config = dict(
    model='contrastive image-text model',
    loss='softmax',
    embed_dim=384,
    encoder_stem='single',
    text_encoder_width=128,
    momentum=0.95,
    orthogonalizer='newton_schulz_5',
    final_lr_fraction=0.1,
    weight_decay=0.1,
    adamw_weight_decay_other_params=0,
)
Rows from block 6 of the image encoder of a small contrastive image-text model, named by matrix and row number. Each number is 500 + 50 x the weight over its row's rms, rounded and kept within 0 to 999. All counts start at 0. Numbers have three digits each.
After each channel's rows are labels from the 100 images, of 14848, where the channel reaches its highest value: "lies over" is the class under the peak. Only what is clearly more common there than usual is listed. The data: seven-segment displays showing three digits.
# conv: pointwise conv (encoder.blocks.6.conv.weight, 112x112x1x1), inputs 0-111

conv.68:484390465515540507474477485443459502409612517542566519451470408541484549464572535446505443526488444441525490484547505502486538412439474462465456489455547474496514537534446588517510537542521492572510478523466506582464487502507520388499447673514468432588491495551390430430509541456405430485468447543448419490499496470406478524479527451552
lies over: screen

conv.22:503487478538534521423516532469516474521508427505398390505501547516585598558436543576485472530528497464513496456592481519510508449529520530574480418607510511533560445595442533518488572580490421417606531589490433482494455492522460580509590524482452502478456584483513560583486472441517481482476539446453451476501619428484508593461484481523
lies over: surround

conv.70:492516531457528489530482374500526628492550456510494385515482508532499592519536482533441497400604510476491493532465580508455451502521497476505508521460469515437509405586560517495532471474517545530321493543601515488533501484584557473484570522502524443613560482435496535406521474538565518513481546575507570422533546447430527456488517508491
lies over: screen

conv.59:498407509511616491480560501491451438386440537528462424479507501500498580589540503412472492512549523413489564501465495486431523394549448551476511468516448512400571484450551466486465546528509441439466563602507509494505530429426463494509540434541462495674496479522434456516547468491499475488483465466572565400567483472524475534446568512490
lies over: lit segment

conv.84:512444466551506523468443516510472579468472548472554486438491456555507495503510430454478472515532440471573563486459506468462461396456428540582428456569505489571479467563507437435402406526521526458459450505516458554474475520543364518595504596446513426509494510479480422460493445480482596571530522509531493518600460420455423474398415458466
lies over: screen

conv.108:553419583541525491461439497512449517516513527517491509409525473454454386452506516466445459512553513526492547489570498556443471522458467496475549468474431508509524480568537470450426507614511485631498566498488509537559429447518496470470496641517521412544512583579432566476496402433501479609510477594444471531449475464424470468465564498414
lies over: screen

conv.43:477500512452530468528465464502460506466492462531476361424463444532551467473448504528491525454556424376426548547514482524505470462469452468497494510507570396522598377554591477470587512497469539512451565495486506480533445470532491477477564500461535485546466436434631563495505515584527387537519549457558556541438454466449468444492538382500
lies over: screen; lit segment

conv.83:559537492479505517443501530565407415409529507523512499492431467454445523443525478500517487456442476584452555461453499500472490500529592530553417436464494510479538613607556459458472487445541498571416397529609502469448501636498511627552432478442466487574478455510487523480487571588464515529534524491562429517531514541552448491517448437515
lies over: screen

conv.105:594567522394479409552453583436470523516496426448524482489562473535440535506530447450501485486524477510608511534511559476476477561510493475599536568500485471564550426394492512464497638569519481503463475513515588473499435498451499509645567458598507438514440491362553474491459512488408504436492526489449519543447495542470464509510501498500
lies over: surround

conv.13:548485470476547466540461560621657517512476517517456407586592496476529491501481574519478466507516401450466436459460457529445509481507455520475424494440538444501476464523504502561563518513438532593522618494456522466496537449579530422461547423429535497564530582480502528578525541603480537519523502481393476464521509530516531392474478475427
lies over: lit segment

conv.89:463517551485451502505585527489494467362505451454483410477444496508457516534466447584523576462493484509479526583505428499576475440474357507481418517503553464431487490502520471557595511529445435477476446539464458619492514465518542393505468459456425398526449402436575518506455556442469514454455528533523553476438435529457542494441429523488
lies over: lit segment

conv.26:396600432547547455445561559480458506555503538383493456525428470535536494510481461550556443486533482553516556496497524485529452505578515478547473495485511548484553598604548519499564606502493626465496503515372543577459522513545553438499533482510445534508499566473526475458470523442501461572483486479515492405527398383532470549495608492486
lies over: screen

conv.86:479528483517505492510536510540480514499455467472530567536595480489451563464474474593472564580521534509498470483470512464476501478470636491483522450350503488418537577478526600442553523489461506490563505482484555475593433542528477496444671531609438561591467473400497411488471509493520502528421484493397558553518461508474484485537559478528
lies over: lit segment

conv.56:456496505574540478515426506580543483549530493520527562551479425558506506424424506517424500405473499476475491501520450447380501553504491577452582489470554443511528505445431480399495468480512510466425450476494468454526462517483534529607552495576457594425452561327478563465468460529527451524443532526449509510444535472476633495448442477478
lies over: lit segment

conv.44:461482462490485469493521425583514515527558411525534525453485431548441574451435549505504490509534453483540454435455510486450480563453534477532499412488508464492601565488601535446552504502519435552469477593452493586465461541469483497671471520463395384504533484500523491471479547528529465588376460565512483509477519461493487421429406558512
lies over: screen

conv.55:547491487447550498516457322490471511418537578352474450473479531546484491469446635547500571559438550446571521425530459513473448467487481492628514536519545495533525489454478505522497537395556545489538523565518495421500492470537457548545476525479572482424496538477562459497507566486505566458585533440473508454517455579522569558444496543483
lies over: surround

conv.16:478443485504520489573570494484520494557479458514479484441553496394586583478481599523561472563423558437401504478500455469455529516483544520668564491516534525549560452423529496489586552512512586495499518517511602379548478542441473480526630524459512491536470438494425505565517457565436499435577522501500474455469537519536472492473421500475
lies over: surround

conv.62:460489507442564498471413525426562469499575510492555451474478508583418459447512583556444557487546458433510488461545441514391488503410431538430499416545492402458500530542479538509441516543521506512552519630485496545574494475576506602503515566480487489436501505548467465466533422503477412558442514544510452518384506489448523520467519509357
lies over: screen

conv.81:451454561441469499463485538506536557473498530515470486478445540517519533539472543439418564596432494407482539552489482549554453457460466515608475523470527474450465460457487511403561470476509467572652536437485508569494459495505575458648526498440589534516523585580586525556505458451477479426543455540494437447567517501436448518433507490429
lies over: surround

conv.57:413455542626459435445481491491451465536409493508487360509478524469477577516561544459446493509470479518623544529498525479437496468518454471491475582550550503518495390476508473545546424471480575469485481496373415481440511450535497419547537531538546427462496473442520526481460464573480492495467556424568478433464517504532382588477542517564
lies over: lit segment

conv.88:533523662472578519522521507520473462498620483517542473517516520429429498542427508518430553451494479454456414568453519519574495488524506528472436498508572546552526544498537380566527482537482485482454415490554517528487558561434454516553605625409552532531511485504552492542573442522502509532443627524447497463468450523555473515441564459459
lies over: screen

conv.92:467573489497455499448483646478656447541499514486509431484504501475490525416549518478557554519428490456511422587524523500582510488517471461483480480472464452518514453525599456545554434510524514531569428508497497487456491497506486664506514543632523581563533450526551492480453539512549437400598518581512575498459445450503465528476507533510
lies over: lit segment